Rows from block 2 of a small spectrogram enhancement model, named by matrix and row number. Each number is 500 + 25 x the weight over its row's rms, rounded and kept within 0 to 999. All counts start at 0. Numbers have three digits each. After the name is the row's rms in percent of the matrix's.
After each channel's rows are labels from the 100 clips, of 14976, where the channel reaches its highest value: "top examples" is what is common among them. Only what is clearly more common there than usual is listed. The data: babble in 24 made-up languages, each with its own sounds, syllables and stress or tones, from a formant synthesiser. In brackets: how many of the 100, against the usual share in percent.
# conv: 3x3 conv (model.enc.1.0.conv.weight, 96x96x3x3, each kernel summed), inputs 0-95

conv.34 115:498501469420501525487487510529500457505485503584562508491499490503481483482507505502517472483528506509482492480504426489517498476492509488503516516506516509482511480515521483508517491512506496486504491489524531505539510589537471482503472520502500512514491494491465459508483513509499466447
top examples: thin (high-pass) (49 vs 12); white noise (48 vs 12.5); clipping (26 vs 8)

conv.84 097:464474475454505521478484518496510462539519502541549497497517490499517496480497478496526442526539496451477503486496473475519520508497539491508507468509472506497481495501496482519531468508515486524506499449447553524550530541538490474542496497501522527462513490504514491497468479468501494461
top examples: thin (high-pass) (44 vs 12); white noise (42 vs 12.5)

conv.24 125:494485466438503518490485522525479469508481500571560514485498477500477484492508505505524480476534510512481496468500444499516503473489509479503532505504504512477518478527518470512529489511509494473495499488508536516548520581548463492517468507499504527519496480493471454495487504496495465448
top examples: thin (high-pass) (64 vs 12); white noise (51 vs 12.5)

conv.82 191:539485505483555505511508461481513477489464538514534513494499471481507493495484491561541513498556521504530491465507487522491473473532506496505518488482481519490495500489491459450521492501501487508527498481483564466542500504531484505496457513495495509495484501500507492491478495495397485467
top examples: thin (high-pass) (87 vs 12); white noise (49 vs 12.5); pink noise (44 vs 12.5)

conv.7 081:465479505516510556437539479512444483507500484482489514507480500477467523503501543523525490490524447485530514498491472533478520492514549495454511532512529487512482499511545491468511480490503508498497468490530512507484516487501476490532504544503521502518484433519514466492488510566498527503
top examples: voice: deep voice (50 vs 24.8)

conv.3 092:488488505501483552441476523533480502533492485511508508528517504489479477535510498484519497500518514484500483491487480517492533474487540419511543510505479497498513500494532480518525471501465518493483458477465514526512528517515477510543500540484506545461455476531500475471500485441547510495
top examples: voice: deep voice (62 vs 24.8); white noise (37 vs 12.5); /i/ (29 vs 12.4)

conv.90 199:535478508490559511511506457499516480475462539505523510488494479486507477491493491571541509481549532515535486473515490529486474468518498476509519489473485523493506490484500464445522498495494492504532497485499550463530501497521484506484464515488503509496494516506505499483467505486398487479
top examples: thin (high-pass) (85 vs 12); pink noise (47 vs 12.5); white noise (44 vs 12.5)

conv.47 075:476509509534487483509504488512520522505501460470507489497488445524479518483472441490537446498515488508483455448521520494535510482514508481479501531490533516458504494481467460476541516482452533493518467506520513492551500455538493491502460481511483508509509493486459540488482525500518462492
top examples: white noise (65 vs 12.5); thin (high-pass) (59 vs 12)

conv.16 054:526484524503487501494561507479482503482449477499519547489493491487531542531456477489520539502516495470548501499518483459491453485539522536433510504517528524545496514497486489502497492502464515527512472492508520512522474498521471516510504516498466478543465515499519478549480491529532520474
top examples: voice: deep voice (62 vs 24.8)

conv.42 120:497486482419485523497503523524502455484505484571569510497487463494504482478515467483520473486516501501495468460507454506513499484483491500509506513506507503476504494498512481519524502510487493493500496480533521518557501564550463487492485517505499507515502504490456475510468501525515468437
top examples: thin (high-pass) (37 vs 12)

conv.0 062:535506516487528507485494474437514489501472535513529487531529497485517521538486495521527528587526508478503492485490493521477485487517532509492505474494472513512451539473495469465501476517500477509519489472429531468532483516524500505495472516471510494479455509524530486483509457503474513472
top examples: thin (high-pass) (45 vs 12); pink noise (38 vs 12.5); clipping (29 vs 8)

conv.49 128:492499565520496475504500504506493577521507489486505487475499492544507499492463436506524504501491509534535447500527524528488502494509499504520498467482495505512531493496459480486505479440411560509499495524486489487511509491511508502522510492502507501468495491526529472499488520446512517481
top examples: thin (high-pass) (44 vs 12); white noise (30 vs 12.5)

conv.17 083:462521503480513501480526513516499468491478492516524506477475497489485531537463495510525455534536498473502495484522494490536533460522488443445501527465520527488479519501468481501514548533520482512524415524480528513526493532520493513485472498514494517513521486452516493475502469520497465482
top examples: voice: deep voice (50 vs 24.8)

conv.41 105:497490469413499517488489511524497447504491500586567507506500481491484491497501505501518488468522504506483495480503431493506505490488515484500505514503516504484515474516524486508519483509506492482505497486515527506544506590545468493504485507500506506511501502505478454504485507504501480437
top examples: thin (high-pass) (44 vs 12); white noise (42 vs 12.5)

conv.92 081:463493464466513517470494495568460446492509501525514516469477513493507478504492543519520459497533527513518510501481450503529515478454461489519518494475520498482538471517542493485511519526527492497483476507532535511512519535512470526506500512494537538544512453491482462495480480511482471484
top examples: voice: child-like voice (70 vs 25.5)

conv.21 108:479531515433473460517510538490473515500504452562548475474478479534484516498480480490515493485491481524502478490518479505506491493525475494467483499489509502501511510541451485510499524467478522496479505536508504519531483566533496504486499464520468487518510482471496444493514530481510498437
top examples: thin (high-pass) (81 vs 12); pink noise (46 vs 12.5); white noise (35 vs 12.5)

conv.94 079:520497506465498468487463515466479519526527496540552489546520503520521481492456499503534492529518515525503495505468500517487475533521520514536490455505476481498515500525500486492498468488482519506467504462432536511541505537538513493504526466480502496478463499519518449515502503457497526439
top examples: thin (high-pass) (64 vs 12); pink noise (46 vs 12.5)

conv.25 090:482492493426483513478507519531487475494517478559567507528482473495492494519495458488538476473514493506492456469503465502509517496481511479498491520496521494476512484505523491514530490498454524487500473487530514517551504551559456493497501502516524505500507509502488454507486511514520496427
top examples: thin (high-pass) (52 vs 12); white noise (42 vs 12.5)

conv.63 093:503517555538498522468498497522488574512502487478499484490486491528488485495464446507542476515505515534524435488518519526494503476516499490526506481485491509495518508487483471475519495460411565498506453513488488480510505483514496489501510537520525506495467485504528475491486526480528511491
top examples: thin (high-pass) (39 vs 12); pink noise (33 vs 12.5); white noise (32 vs 12.5)

conv.4 072:489522535482498520445542489477473445506477503506501497515493509468518518504511525503508483593507478445527504501498476537474506481522520510450505515503483497507437535510473493489484511502514447530503446496475503507495498513496501477489497530515533513471535524508532474495512470532490518493
top examples: voice: deep voice (51 vs 24.8)

conv.56 102:487514529501492508505525521518510543455470482503511491491514484529462519506503462504526498512510507514516460479530520535527507460539487466470509538486501526484506531486455473493502537488459522488510452550522496486512462523519500521473469522485436485517492505455463466468523526524515476474
top examples: thin (high-pass) (70 vs 12); pink noise (39 vs 12.5)

conv.31 108:511495501414488500515494524515497469488494492574574495487504465495494493512506454488518514479512529523491472469516462509493489485501471490513502487490482520494531490512483484518512507492480491489492514514501522516561489565556465510479496495510493499527511504489492458495487504489514488426
top examples: thin (high-pass) (42 vs 12); white noise (36 vs 12.5)

conv.57 078:484478513498503530497525514520500491529473490515504496502515496506435535494472483506498473433502497517488491495543480462494494478545557446436520536490535543501521469512487492514522475452491525453512467488514510510502498522507492500531500506502469522558489492513493498499461547500502496504
top examples: voice: deep voice (68 vs 24.8)

conv.43 075:483505507537494503507486482525526523513501480469496496496493453526470500469470440494535442477509495517469451457522523472536504484499507485496508524504537515466514474475483469473541504480449539480522464499527505489536506453520502486506466492512492515517504494489454549504476535499513462510
top examples: white noise (60 vs 12.5); thin (high-pass) (57 vs 12); pink noise (30 vs 12.5)